Weights of a small image classifier.
Model: 2.16M parameters, activation gelu, patch size [2, 2], width 160.
Training: soap at rate 0.0019, 12600 steps, batches of 512, held-out accuracy 100%.
Data: trained on drawn human figures in many poses, 97500 training examples, 66.2 epochs.
Rows from block 4 of a small image classifier, named by matrix and row number. Rows with one number within an expert belong to one neuron, the router's apart. Each number is 128 + 32 x the weight over its row's rms, rounded and kept within 0 to 255. All counts start at 0. Numbers have three digits each.
After each expert's rows are labels from the 100 images, of 14848, where the router gives the expert most weight on average: "responds to" is what is common among them; "colour at peak" is the nearest of a few named colours to the mean colour under the peak. Only what is clearly more common there than usual is listed. The data: drawn human figures in many poses.
# router: slot weights (model.blocks.4.mlp.router.weight, 16x160, trained with AdamW), inputs 0-79
# up: expert up (model.blocks.4.mlp.up, 16x32x160), inputs 0-79
# down: expert down (model.blocks.4.mlp.down, 16x160x32, transposed), outputs 0-79

# expert 1
router.1:100126101086103098020106140127151126156111100147109121120108134094136124097158127185100170089138188099132142155140090069147133123136174147147140144147097044124173164107121124175169132093192100094091167162100120126130119068110172152097168174
up.0:130131125081121127114126102135138131132130128128144040092124131133143096152060129142138157165220127136090111126125129108140094120107117200142195133155130151183134145128143126205131128145119133163142057123143158088135150131120139122219129091
down.0:128123142140127130092145176101116097120123128125116126129126131096135120115121101173126031157105140163127096128132147128127122135139117141121130146148130135141104132126109088152149131100099125137220132127121160144114128158127120129125135124
up.1:134074153130125133227138129129062129151135155124122133094102155134145102126056159109121082106143128086127126167131148132126123244056101161065142152102131113175154119126129076130109129120136095136131129121128125090133142139145189119087124119
down.1:163129099102128129058117163148169128043101136119081112121127128122145070080176118145131125170199126136175156138061095123130137026146134070083125141114125160145116133139149188123124126130103129092128129143149154163122000050092125085107168130
up.2:113102145154119095117080121130130088125145133122132075082140132127057096130159152070115134165143138126128125136128124135132118031155147155160124128208125222132176151130127128137123114109092181196134150126166129104130127105132112126217112058
down.2:132055179148140255131159114124124122154136104122130141155139133127152137169157059232119118152109121125115161127130143132129139222114130060118132108089129128144124118165100083130199115131160126057199104110084093075150166152126124107133187132
up.3:127106128144123125125132125128110106107155126089120105126161127128127173128155098133196117127047133123130041118126122135127131087101145098124108108128119158068133110126135167041135128185132122103097119126111102123134093185127096131228120126
down.3:123130120128116120128068122125129133125137128122157132115141121183044126134117143140122204129125121111139200130120183125132131255132125116107130118124128129124086086116159111115185130124198128127105130125116119134122172095129127133077185131
up.4:129107129130123128130063096140130127115198127145134074156103166164122124129123144209214149130111125102074000144135113159121123137121107124083139098179131116173129131130181175232105129129143107147120145129139217113125042139129163088127120122
down.4:136115143121108131068140076137133114159104132088059101122147105139127161112133203153095116131211129116145175147138123125110140058177125112132142137109138110151130170076181108143131130111012119051087157132119109136105122121085103130112142136
up.5:139161131127128128168130126116059126141121128126130130112161128127124212128122086115123128140117128149131123117124122160128136097091122152117208118124110125118128138127125125134128129128128112229070070138129028130146143131157136125124079000
down.5:143156099172127118120065170131128121132102130117125165131122126132165113125080126158103082133174172147132159128129104125128149228125125127128127150137129123127127058108131039121134128131119141063123171125098127200151030097101121126129185152
up.6:127122205139169125127069099131099124128122125064157147129137127093163021129160126173198080137031095124102115080128148124114091122046139137159183128125210147123134132125131104114160130136171039093112170131206116137132118138135171129125118058
down.6:107155131132128131193112126129132127127105152131132145124128130189154164123149189126134108061206131136181101122103054140092096095140113128126128098132126123127122126026127129174127137125085117134150050160004155144104081125128068126128078132
up.7:126044146135131131138207128132127125124122130126093120169124128125151130132137118134145129127098143146129021144128130173128119084137096061142129088112118155115123130137140152093133128118120129139131125133115139053128124134132079129123128226
down.7:111117113140129117133141130128128129146127132137168122127131124140117255129164130135127136123112105125130173128125218130129129140205129145127127138130123122130125129000132155125144128125133122136089130127125118255128159087109135132086115133
up.8:128129132132126194134134125127213128149085073133131255178141168198135122153129227165131145128254147126149216129128139079129097207141120121129099114119126091135129127127127071128071128175126163133150144127128155136133142126139129102131136118
down.8:123114108127128126130134154129128124167126129089127131128127151120132119150125062133124140107113139255094116145089130129129122136126129140110127150165126129164167146129146255158134142123123112255153122129120122132109088126177154131111106147
responds to: standing
colour at peak: cyan

# expert 7
router.7:123097129121130118125140124155095170122161132127172094139161169109204077179106044090171167124124076141117156112137075125111147106103123128134152119160185151069152134137144148143137147142157159160152200100164119157076069123099146120115137091
up.1:169180132214130130103070128120131136103132126085102111124134122149188116129154132129146121107156122124121127134141086119128124045222186150107157127098124135178127124127129145129142127128115215117163105146153149096114093114132111077117076124
down.1:178079192121130138173141147124149118126127127107100113124127132134121172152131148131132145120129149115134111100106144167078121135016143162128144123058127128065073154191126088128156126128243157127115172131169105124135103161133166133095128123
up.2:135142124138132127139132126135117143194131128179130108173107133130066132104106124121157131168140181125131125126128128131130141101134157106102093116119127136105122130128104132120130122123097090117172000127124098105152096130158124133152087147
down.2:128136190165129118106135141130132107131140131148098115084128127091195083130164129119090107114117137124116052121080131126158124120137127131160124132129128129083132125148134141129153131181108125080212117107113128100082253144101161147099092097
up.3:128084119128129122088078132156107132111130203081143166125236134134205070122109124030159097137167162131134233158125085128129141120125132095120121159094200179172127164122115145111187124087090159072134179135134107128125128160125079147122063106
down.3:128147114128131126195164130122100127101140106163065135129089134122096172129133127142137183129077109144121061131128135137097193199153130126127129139130120100138138119115113106115027129155189122174096095121128124112128093080128143090127254152
up.4:129124141139145143101076186153147128128152124126127202139128121116113149162132129186145103124125136118126125131095093127126122000145122139073133144143125130199134129130106128051162128135117118146143121129056130196100127139134126049130057215
down.4:134109162133129112114133081071121186120187150127073106139136182168117171167130123075188164118139147182169135080130112117127172157147111131155125150117124140068124126188182131204068126133200130081168130126195111063130111122206133130078170062
up.5:124152130080148146179086128133141104100149168127151065137134135072000179127129125064119113129104179132136183114129173134132116081130128139126089097106081129130114124101141154234133127137157152160121116167129166149105129128152096159209120144
down.5:126154090110149136140133135127112129097126129149126131136124000136067156140112209105110126126069146115126130134069188111112122134130129135128149123122130158126129140107118232106108114129213111210097125144058213147156097124055123129130124153
up.6:130109107082131104145124130130103126093125138118132115136131140108133000127134137115166087174062127169125124152115152133130145126094122124152122143117185126122131126128079148151149128091111153119179126124086215088047112139119144133098052088
down.6:127159172124125136141136092145157128126112108123114137133134120162121182076057132134125164044210138123148150130138134128152138124118141113092113075124151080119121138099092136127142139109051119103119109146168082163155135012126128112148168124
up.7:129132142145121125119194148134105134128135129135098137128098140127102126131132128155118124101131115120113025099131124140128127245191073196127133074131127124120128158123118194124131128119179090251124091115149097112120149153132108131153111106
down.7:136101135117125126110109121108134147136088130101144129123136081126126139126231157163134141185137136076142176128139121109136090150058115077137141106108148150114129088187039078120165151116118164105159180101126090204127084121084112135139129118
up.8:129114126114153129153142124124073131121114111126086219117158130147197114135205128196138165146087126148122086138126080121129185121145129106146175155119129103074130134123155126130117129099072029123129173079091129132107058115100154121073132140
down.8:126146128187117109143112106104136117187123165121126110152121113143061167112132124105103111141187170113114147120126189134176105128102131203127098096131134255149117150139110193175144128126188119122127041128133116106167144133122040146179104114
up.9:127090141118104130128139152158136115156128099146105148140124124145224200138231125108128097095093134135111182130103154136096147110118139122106100158133117151119133122150141084142134129188095238153158118145076187139118098100141130102137105038
down.9:119126119127108124129132130109126133071130134101114158173163135135091123125015138132149124097140113093249146149174118127130079189095080135133124126123125140194122178107103143129091127079141122086159138173093130137133137133108080136152231154
responds to: green trousers; lying
colour at peak: green

# expert 15
router.15:137117110160138179157113205118157115127100120090146121159055147164100168130121107097060071090197185066132145119104110104122119125115128127096113145121110067102123104142116186135142122153098146155144060177180122131155171114164078123159185105
up.11:125150074070125119133057135131187131134193101104157123159131128120125125129106132143164150137044108129132075126129130129126115239146124090030045118125134123131139121124132115163126124189097190127140111131134188131102067214083146132111135172
down.11:128157120122126160041160137131130129130117124132128096137124114132133184112131187115163155100179180132122139132141085129074127073143128059131099153128122148140158144098131157130178130150029205135142108120143086179136124114060109113178179123
up.12:125081049153135162158131131109135139155127119141122183127127207101108121129124136221148125133068129114129118133129124123127120069000108141133124128141163124062122112127118083107132126121087100097128115098121163130139129165135158197069128175
down.12:029216117127140127116093128167117132095133122156132117121134096112172096168085120012142135179163125201136137129126124126153116162220133138127080069141124212129131178132135199183100133139048159120139187156088102133112156129123060063172110114
up.13:134196124122101108148212137149139132123138130121112125113120157128070102129062135130131127128123147107131123077162140166116119236137119135098175125080128122186121124115123137109071128154255130114141134128141109109157237130130151069130051136
down.13:140160124123120115131093139126138131138120119144117073117129138143150136134188116149140104139180109161100125141104139103090150058071110135076124168125139126163135133168128104174255127127083121121124103102127109136131008160078132123132074122
up.14:128104123124124140128166076151112130138128060142138126137105127124157115120128135111145172096152123126121140096125133150129097255019083132121078140123116168130133129130135152153147134168146116128167135127128131106123148147131134142161090060
down.14:119120130127129088120124226135124128129124129130133094125115079138189135121138144147079128119194126181143127143144098128130131119121139095097088134097130124132186127150170115146125124093046093167118107140144131192122141104108051126140156111
up.15:128127165131132120116186146129131133124108109140135072126129124134131098127210129094083111124124146122123131120130157124179155096130140115126100153134135123052124126147128130131120133133098121127170054137193133134138057127137185125172190115
down.15:077135112125119148122126076123140126122151130114130140126172093133133150163117166145134102128111131139084126142128181128174120163145135123131135078124119147237126128084115105131123126131168128103128196078083105159128140155106141128139045133
up.16:129137131155174118054132122122109130133124128171135141152117135108189060119132073132130124131059101161124133126127102124119117232098094132255197126127136096132131148128092109131130129130131157126147117128112128116128112155148187127110092132
down.16:131094130125151153115113130126128128125128123127131177130133149120023187128177150030172118099140137066107126123152084111072128118133134121086118157126144124151125106122127122129124124139120145114137130127131173123118132156122161142112000068
up.17:129095060101142160132190141129138128129137102162118157129098077127144094076123121204111120122137171169128117128127066209122164226152179142092127127035133115118197070123130161088126129130159080130133081129150127103077108190134108127133123138
down.17:129125172133134128184075078149111127123128129124092092129147156170126107130113035126110215141076083211171141146134135127134127122163127143124093130126125155150097149114161126183139116140126113075103159122127129168200083132114091091128133128
up.18:129127133169135163082134165055118097148125141091109140125124127112039134127090133187118112125125123133136100126129147116128138116113137140144197139149120123137134132119127150076146129129125055086115127125111099129188255126066068127128175217
down.18:197134125082115114179144073128137118176131096130130130130131132128161128186136130106086143131049137135121173090123136060173152069159127126150139126123126134128111142131181109163111195121127126129190127122130088052121000123143216117113039097
up.19:117133140116120163135162163163182114139142127108120119132126129126024172130038130164116114126053130083147131117127152132129126083145168119098124132105139095181138116110066099076132129166125119112120164132132167095127191168207116147144131122
down.19:119117128132127120129129038122110131159128121112129121143111136129206077144141120110111126153150143137130082127124079136092117111154129139101153163129138133187105150198203215121080121140132140129200121144108137126122030130013139117119105122
responds to: lying; pink trousers
colour at peak: pink

# expert 2
router.2:165150085190173129144126106093142116139073057136134157084115140139145103179155103096142117103140106176144116107143138124162099131188159226205151185161122109119131077102117195092123106121110103134144123113158129113108138120176112118135151128
up.0:136127099093105126165063110174196137117095147072126139136138139137134089130183129229053073145188107107171163130126141116127100173177025048131034154161147129187116128110098127143150132054135126081141207147149169150101174126127071141080123138
down.0:134133134130142162144063141140114134162165130126142148132137044112125139117131081118148123139125160139163112189125138129110135118107127156126129119145094122187125128119126130129087153077114132117131093128124123146118128070179096069099131179
up.1:078005096150127135110119155130114143147137149136129145139144133133169139123098158159156138125139132162118125129129069090149091039090035083112070116141113119125162144114131130123113127127077094131085131147150126131132184127131177197191156113
down.1:123129022131139125150192200119128105125127137130124154126129152166176155189130129163102163067059153150129124122135121138139090196104126144136108151113131128178138139118135128126091163121130145131179148144133126078126116102121133123098176136
up.2:124135126027133138053063141131122126126117018147111137135122129150125126127112129181116154131227154057119178127127080086127117255113129129191086133135133095149126110117130110096097128107134137123128137101131094139151128114125130126149170188
down.2:124066176142128131119100072130092122142137135115160073123153155152153145044039128131144114114120079116087124103111126149128102164124147128137135175069131117148122114186133112103168128126192106143140135100099139132071177117119133154112018127
up.3:133134104154130080218084128138151126156124126119126103159127131100130128125103149100117218102122129170173124145130171132130217124155217130104018157100164126138104124101171133167126128183123104090122143131149101133126170134170086116151162149
down.3:154126120119092138131120184125145150084156116128105132119164166146116066133131145155121126129215135121106142118139139127091128141145146129085129076127127146138239117127126148107144120137147132186054172128130180090054094132097127114159078049
up.4:127127136096126122048010135140120106128107074114100137185126092127109131130052143025136136127128130140131127129126123115123112168140135169119169125128146133165134213126179147132100127128094100138128132145137141146119120127086204133113139120
down.4:153127139181127127142186129132153128081115127179187131142156074149145127144155087135111165145126053155131125142116129126119010120130125106119124195125131190146095094158109115119135123171117133155122100144118137132124131122113124142138130127
up.5:203130079134116135234179099127184160100076131054136130141128092122177121127128124145137137132129121126152065106126121128137155074060118119042129097139120129117128118183121068176110126179134135128136113077183197108171130131132063123132111127
down.5:151126133141192097075135127162126135086129120131132155167109121117119137127041133115135132174169077074238121134111135092125135123165163096085127072147132123121229149101125132184155137127158146187096118135106129104105128113137072133130187090
up.6:126145205112079147180176058058083126143106157129139121127130117139134126122129133135104136127138129079139126135132115136128130036105144145127118134122087180127131125097109128118142126158101137109131143140159068122122132101110101119126154069
down.6:135140087178117099075073128137138134120147139119102132127133150077136129158131133117135217109129247128179116129132125128127118180126209040126088162155155119094134150090126177192162172134134132105120145155100158109102139215117177130141154131
up.7:226116014069019146152130131167130134130056162140132135109127128142150118128111110147190132129113129089123101132141136129132200156071000082077017126120126082128138128140132129121126129094129120151120119124120164133134147131121128092094137183
down.7:145134134085124081124078125128124130092135129124135160088135133041114101028181152079139124192160078091112144127144132125117130150126134101123115141120126115088161123245117159156113144126127093152121088132167140127161087153099082162156115131
up.8:156046108008130142134197146078125138107130124156127142109129128154072139126129120123039125128134125126127135127127131125129252163104128105107161084124128092131157139161130124138104126131130000112131166128165139146156127132143111059180129050
down.8:124130228129070125124115135152136141076100125129120132118155138129135067109099128092126130188110120122080086082124099135127126088126152098130129129147126137130149123155121064128214156135115126149108163123145136135130090126118084132100133098
responds to: handstand
colour at peak: brown; black

# expert 14
router.14:134117121131110142140128118113117102184117125183125073133180182171183111136204127114158133097188138124071153124131084146136116093108134132139110156155084183057108134081151138139134079160091178173164160113095117068114164102135119150136128085
up.0:131188126121179109135086139112114130145140116124131221130128127131128118126036125138079150132085165153080132107128113093128081197174141154169141157103130132156129136127096154024168128126128138185129144140090135138135125132136127121149103094
down.0:126181127114124084085126111111157126154102121172205044128130079110137125123230099123127169080115129164144119131213085125129141017131116096127048131125122106098066128122134131171140127129111188097125075123130123094137108129088111142125166105
up.1:127108126118125097123113143131135121127125117095090088179051126125139136123126130047076128129119130123134067121112082118128131125133151104132068136128117029123129133148151086104130129183081064138116103149233129156151118131114080128147156084
down.1:128109122130123173173224104109130117073145126140142161128204115106121133166118115160164120131158130126099211141168193112127121106126127172141125134148108115061132131078096113128142095135149120135147112127123150108126139134152126168116145135
up.2:129092130125132107117082123119146080128147080121083139134102125153182156084187139012154160130068137155119047131114089136130126157080132124142079132179121153124123140127205116171145136171133097066124205166217119130140127105128129126134186097
down.2:120130120143147161173215082137087127129120124123127131129113087158089187148046122168129068123186133070162167128125201119109129195084123136172150115127114085124143122143093072065129128136028093176126077131126128148110149128142135076128143134
up.3:115125154090129132081140112115141138126135120101118130118079137137130116118059129146078115091211127129139132124132046121129116156109111127046140105111156135168121196128123122166102129129129125255139147131129154156132135142154130131156123142
down.3:135134126129126115094136081125150125129101132126117163125147119122122136072151093178133122137111102105082104120130138088182132031145104111150131143151127105146119138201106089126180137122168113112226116154122133115116164129134219147112083134
up.4:128122117131129124128129122115141125111125104119046131134122127128116000127111189064151093113126126133123162100125117141128107134045138133128178130171121109172127193141153139168127126147114066168109132125145140126140091130123122125127124144
down.4:131095119129128137049120138126110128164160130144151093124153124107121151138149128217128175103181134131142102128126125122138174136133133136167129118141125129141125132118118110146143154132154129131156176132092130206144222129121127157152160126
up.5:126139183123124103135148128125121115070128158096126133142122136129208000133171120125104109128088133130124130125124140142131146115106189105113121135155126200163132128160155121093178132122093159023136211146132138147116112129120118092060125100
down.5:133128134133133141159171099108155146129137121206124122144112134119170100113119122139106110107087126110160095128079171077156114135144098093119118098112156128141129135004139195178101133140202124046071140128136129141158149145049145124115168087
up.6:118134230218175184198139110155057126117133114177138156130075125130115193131133129161117132127125124108126016131126133097126015111206181150167130164095148118128135140095117098128130128143187129136128127150120097131151116128122214125146166129
down.6:130126136134195101086083074124171107128124130114079099130134130086125107152179118079172119132121118077128197048138095156124133096102132155104134136109127129128105095174123130138128118149192145126126132196150125114160155139115125124133035136
up.7:113132144144160189135179139107000129127122124135136218026095121126132076127132125070163110128096107132141108011141122135128129212134128122143130138152129080125134123077128176090125128156104105089127120127115106094148156137128122108102131126
down.7:108121129129130137118122124128172128200127118164153130181132143126080138126137083218082090026230108216138140130130080129131087176033126095095128118125127134130128109066111047137129128118128128128162109135150116076142183064095128155138199119
up.8:128152132133131137157108144151116119125154124127124029164104125128141255129216102071156099111163128133124110130127133161128125119105129135118084130137084134124165074149152133170126129132114138255134014131127104110107123141150132098130117086
down.8:131128127127121134125126109129131098130110114093131134118133154154091060088052172119151255175131129117066233128142059125102138131110112116097128126077146123153140126110124037090109120093205135123153169120122135180215101113117170128135145190
responds to: lying; brown trousers
colour at peak: brown

# expert 13
router.13:157152154128158157106071108077138093174081126093153116126106095106129113095181118139168127147125122065123103073195084126134120121170200180168127175120139117108167097084124152112156147159100144120116113116147165047130129137130144098148180135
up.1:107128082133191189108174129112114134125112131101086098132094136127119122131118102102137067136197128088143136087145129128130064073118071069059186135145125097130124117176139117083129136050145129140151083131094136126129137133108133128128173159
down.1:185137120072139197142150108083143126053129128132092139132140106125099047161126066129180112176126108138120111118021097157138132092079113090176119125147138168041129110138213152175110091085136129124139125118151119170125123148129081142133044179
up.2:134110127099124117129132173125123147129111171128125126110101132128141089129083127093118100127176133128124141110128182077127139161093000093129124115070122124129118151125115130137109138130102130154129088127117172192099105131120127106159157084
down.2:161128123129138076073133144160154127107162078089120144129133128129145181136155129129110177124072188173126144131058130127144134086139127131128104087129129176106114122081069208098138130124122085062087119157185123202140185137141118126098105123
up.3:123132091125121113153099101130057119128065134146118154144141133132124115125134127137141072127129117128130087131128188125125149137132126147153167129206113172096125060129164121069125127148120133082231175170048071135087138118132127138153094116
down.3:222129143125128128097120173147155126155125130034120088126136077126137132077153162193138081155109143132095151130122125189124128058000123128180111129046128084175122127124065119124131115146138143134127124085168099193155111139134176117182138107
up.4:104088166128133115161019121101183128112145040154138113169095115135134126084122131133166130147099108131122091102128074100120114047131128186147136166139144154122129134109125123173068131122105138134126134132125082208173188101153127123125112061
down.4:120121102102127091054153129158167116185144128124140148132134175123079132129196133135135131085133155173119133128153132131128130198059120107140129121132131113133166172121152101102112129192125120118018127129117241114084106130125153156125176123
up.5:127127127122100079122126126076120129178117125129124125115123128137125178083071135091100203182109159100137128110121130139124144221173142174155131131140167126104130136081038125084100110103189174092127126107121106165168155184167131122148176177
down.5:140125155165130140177125132121144141215125123130162124079147156128137108134122180160153067113163106129072133131133130115107125041119101139128124137156118167182126147154133128179141131130105165199200132117124138016055105123099122126136061123
up.6:125116106070122113156093129144098127130128107091148154134117130151129117125159129006129113151165126125141107123109150159131125138143136125071137132151131138118123117127123154175149133134135212128131102123180161199127121172121130094086126117
down.6:130089144134190139121120125121138136118126121117118149121106142123126060151013094117129124100100112190114174129205151235093083121113126156109140133150143129189120093116131114224176129135093120127123095128128125046112134127170066135074097139
up.7:149210123125135134133129154126136126111120106113112080143179130130151095163134119165130147105038118116135134102129134106129088052138082086128109078097175147220127105133148101126127127146053210118155104174128104108147148115109112152125050115
down.7:142077056129132062102124119131088137061140106123123158117119141133164122196136127117154125125124132187123137129138088116157193171132128167181131140096126119133131153154021113088080143146138117119201129159134130139128118133111061127131195127
up.8:126043102118110143103181162123132124132152128201140148113127123112127151128102100130250127129125143139131141127124104112128094118123007135083161127124133078202125051102124126155175127088134099135128127145121163125106139162131119122191158208
down.8:105179127129126186125132130146117177115094124129248140089127107125126110148142039137088123156085113133170125145077123122181112121147132055196122139125124157118129128184098160133127138123087176158230125180071126133128120116140128138086069029
up.9:109155098106114123131148115090074127160097147095127082141136185137161120124129082143145147155127120107122149095124108131120136255182131131127147092143098134058132121130060152127086127125066132133130168126122129145137126147193092123088185132
down.9:080117146145130106159207099128119142137128129139136143095127109098122139077203137115170104162090128092097145125092181138118046000082084119146134185111102111149107174158125104126146123107206151069145114124151130047123130089113128110154119127
responds to: lying
colour at peak: brown

# expert 8
router.8:076077110151126108198150167152096119123088127136252179101144155163126123139141141086128135106156171133211143119123141171128157169128090104056083094114108138127137126077085088096144104103099110130118151115127131177094142065156131122112149149
up.1:112061080131115117255133129127113108129130126128121147132128135162120103168138112171107160128124131091167130130127142164129165094098158236077120116054124133116140158130111143106142113127161020116107147127130119185080131107130143086120095155
down.1:125137035119128160106121111142126102196130133096126156127175126131129165168096149098168124104165124105077159152132115107158120155119149098144138073130115086135081136128124118127154136036173121128176030104145140118164138134107131120214152114
up.2:131134179172122110086128144105181124075092113127095125139123147143122088133132145115105080129126129116106116137129136152114113087035160153132202116133113109137134163112135034137134099130164034149129140116113169141141131153120124109125136121
down.2:170117125108150162127113134164148127078085152164093117136119109135144109123123143122181130132170105076175082138115132131121124142125132111124131123130132142086203129169118136104128117133131128223067126053077134218125142123120110146178161118
up.3:126153129086084099033108128165250128128128059143127130147086128126103121136120130131114138131148162059115104130123186094137080127125131118158119154145131132143134127145131087085125122132153175250129150146131119125156159163119130142127128133
down.3:131125121140160122084114127127182089124130142109081084105154115136130177128096118124121099128141185180058144123177122118174125125145124172199155121134127126118154210131125226164140131126126118140123133190132193125126085122110129136136133055
up.4:121084114131123039125172114133078105154094151150169145115136147124132118124081105087125139127102126104109137113136142096132183104032125113057132104196120131107147105114132186138129132142029139114083145144138142136150153125084134138154118107
down.4:080122118177123135126115121132158075007113127156146064146126143115139109183124122188115159104149168168127131129097095179128135133138130110126105122123153117125115128166086095153123091212113151176128131095115132043077178142168154190152133059
up.5:128039122198120123057201105199075154155117171127107130164170140153088144160192140158112173150142167159149108124136082127117128090001150190216111133123164096108125154117121119120118128124176123118116144151129112124174120109103130159120127031
down.5:134184138130132101174015141164156118107162160103134126073124091125145135122080139098162049133114126128142127147128140128060177131137132139114122194104107108090124114043128000142112120174121127103150108115127137125147144102134127115166141120
up.6:116142134120069125120224159158143132127133168126123134121236140147114113125127148133206196100133146128092077116125099105126169166100135132061113106100114120126120144152174126130146128104188129166122175125081055146122121164123086144076102124
down.6:112078083132140169185143165128128170126061133141130059122166127093154124161105133046096105142136226180171151111102245128129122181139114127128127121124085011132098076168142132110137174174131169099076118076130148100131039115100172140094068142
up.7:143125141067072155125128132136074128160160119124092135099142127076094137118000131113128136098120116141115146133123117169127155164123159126108123125085113132125130110127168190135133135164139122111140100150132128116115075038068129088169143078
down.7:063085154134098145104167178129159165110103150143155124146140176166089131166147133159117104126126120180138131123124147129135138146116127083114140116192129104125144134119128027097164124078137159107106190148093122146100193142141104088021117145
up.8:118164151150118111105116145132134121154149140116124090136127126149079041138136120132181087129139144097119131136128143128123129056123131155128164120173123178125129135114061153145128124127112117116110062124129141109137114142122064125128132066
down.8:136119098129132125113153164140127146111086155128120120185170128133147099145113121110097188050131126063111156143153137124126139106128125128140115165135138255124148088128137139127156149128081128226137136133150125087134130047115128087128092122
up.9:123129117064120079080127125131126126129116098119111174127120119128092155129149152091255105130109129071135041121128215127136141128123117143107122127129135146182136129116112132118159124139146096084166176138177083168128152150126146161187133144
down.9:147121158127097227147129118112147150161146141147110130128101092127139150140147105075068146099132153148112078255105128117122092136202101075129127135117126000114129136162140127171125130139156140121153133174060085122092090067100141182138126111
responds to: splits; blue trousers
colour at peak: brown

# expert 5
router.5:150116124148150157120099149177123128097136154102158129140184158170066139150085136056149201088109133130104090178122107140125129096109145141124106077086090169164143145083160180153158088116133187191145202135111148129113181139096031171108041093
up.0:134160143136130155128113099147125125124126143117134142106085139138186039090125102143148092109222165101129096153126165127128140209139173141127139129103132127132130121111126124122173127120137134166126096137130102133106121129222196111122150110
down.0:128127154116124078135137106128062120115137129172153132128144127133125153129135169135159198109077112092118125126128132177109185045104134144089128145099145129146120122180136192132124130136188124123182132127173167161124127119052054130129107130
up.1:143154132216126136187120136162118126087120066122119137128112143126130104129083112162070085129168106102127185095133120146133111084173186162124145136118144126118132125129049093108113170130196188151132128070135115150126126129105171115142161098
down.1:176126102116128119114111074124151130104169131161123094142133127134103179089168131041142116131123127127131122128139129130126180092095105130136129103168135119107113143195148146198129128121131102113151129127111139061138117125161097156108043066
up.2:127152132213149134131133130058167125137101124111107129121133085130098101122127078112116147126111152185128124122141118125128117108137142173183116179127147134158130138120135175215085130134053063152117177115128175128194133135132071127132210080
down.2:116141115097142122130114129164168151148123127153129138128115166120117131141103133227114117169124067123151112117166149087108085168150100162138147124089132131080120128145137120084186136099183144149148144126105141134129129136126137126127153133
up.3:145135136121116090114109125183120133135120120028130140115131132128237191125124114128146125130171132129153198139104121077128158006004157119136121129119173191133138128128134131112129126134140100120169139131137086222133137161112120125094111024
down.3:055093063132156089255157139101134115101201129077178131119145122135154122137099128081109139177073144128126130110131115174124139176190126111100088084112126099152131121094132126121127107129098129100059133124065122111171130127133201174202057132
up.4:130238124173149131062125142112132128146123151125130120122086128127114037121176129126126192126120147149113120096108071145128126118072137089102089118106129183158117111141144099124119127121073140120124129115134104125096148128148107154209124182
down.4:177108114152129162127140178095116093128120111050134047132116163097116118132124119086124115086120163128137111129132183127114116151147129133058129134077135111155110125128027147140154077145174131183136134127127131190129159142127140129131164115
up.5:122135138109122169117154143107132118158142156120133107100075153107171041122120094231158113129161112088131160121124132092119056141129087177135122230115124104117170131114130123151113128105133161174127127130134114069152126081134158123152144116
down.5:157134131117138131078104119142152154152117138125118148136123136175157134132192095139100085130154130113116145126098120092140064058145124111132184190130124127070125147181129127110184148129096130107189122121086130090072070123128142124146122088
up.6:132208145131131123195149118126141125132127135113125153085143093162123038112187085122046127129146147146125100090127154126129150000199128125065108188126127159154136075127129125176145135132092161122131079108131116112142144139129058108131130083
down.6:124071123113148131119022186154133141120125132127062094123067165126078141123116158113132149101079103124168094144139104123075123214112165173105129131105122079155139148138122083097062106171148137178134148118178170130156136101109128119124120163
up.7:132135145138106121141113159116143126133100104125132076133097113130179131113104094139152141131255152096160129134130165132128132111046115106103073120125129131097112141138090160130123132135153130175142041131160000125097137164165150126134134122
down.7:122137126156167143142167095140106171137149129137148150127123124132120134151199157090124139118035146130099129124128069185114123177173135138128175136132127127146136117093142087120098128135078100125109222124119217136099136102144041130179105102
up.8:164234183150113105128165125077149125128128095134127074127136132091115123119121096152106175124157121095123129094129083147125125121232132224116148123122125138184120216143130083147123139158129160151137130131154133140128132130124124127149126127
down.8:129140096113116093090140109116170097194123138101093178137102129128121174137153220119154047184130121010114140146132098142119123058073113120149119121122114151094127095165142078131109113143215164109124169143116139067110146171126147202180063103
responds to: purple trousers; purple top; lying
colour at peak: purple; blue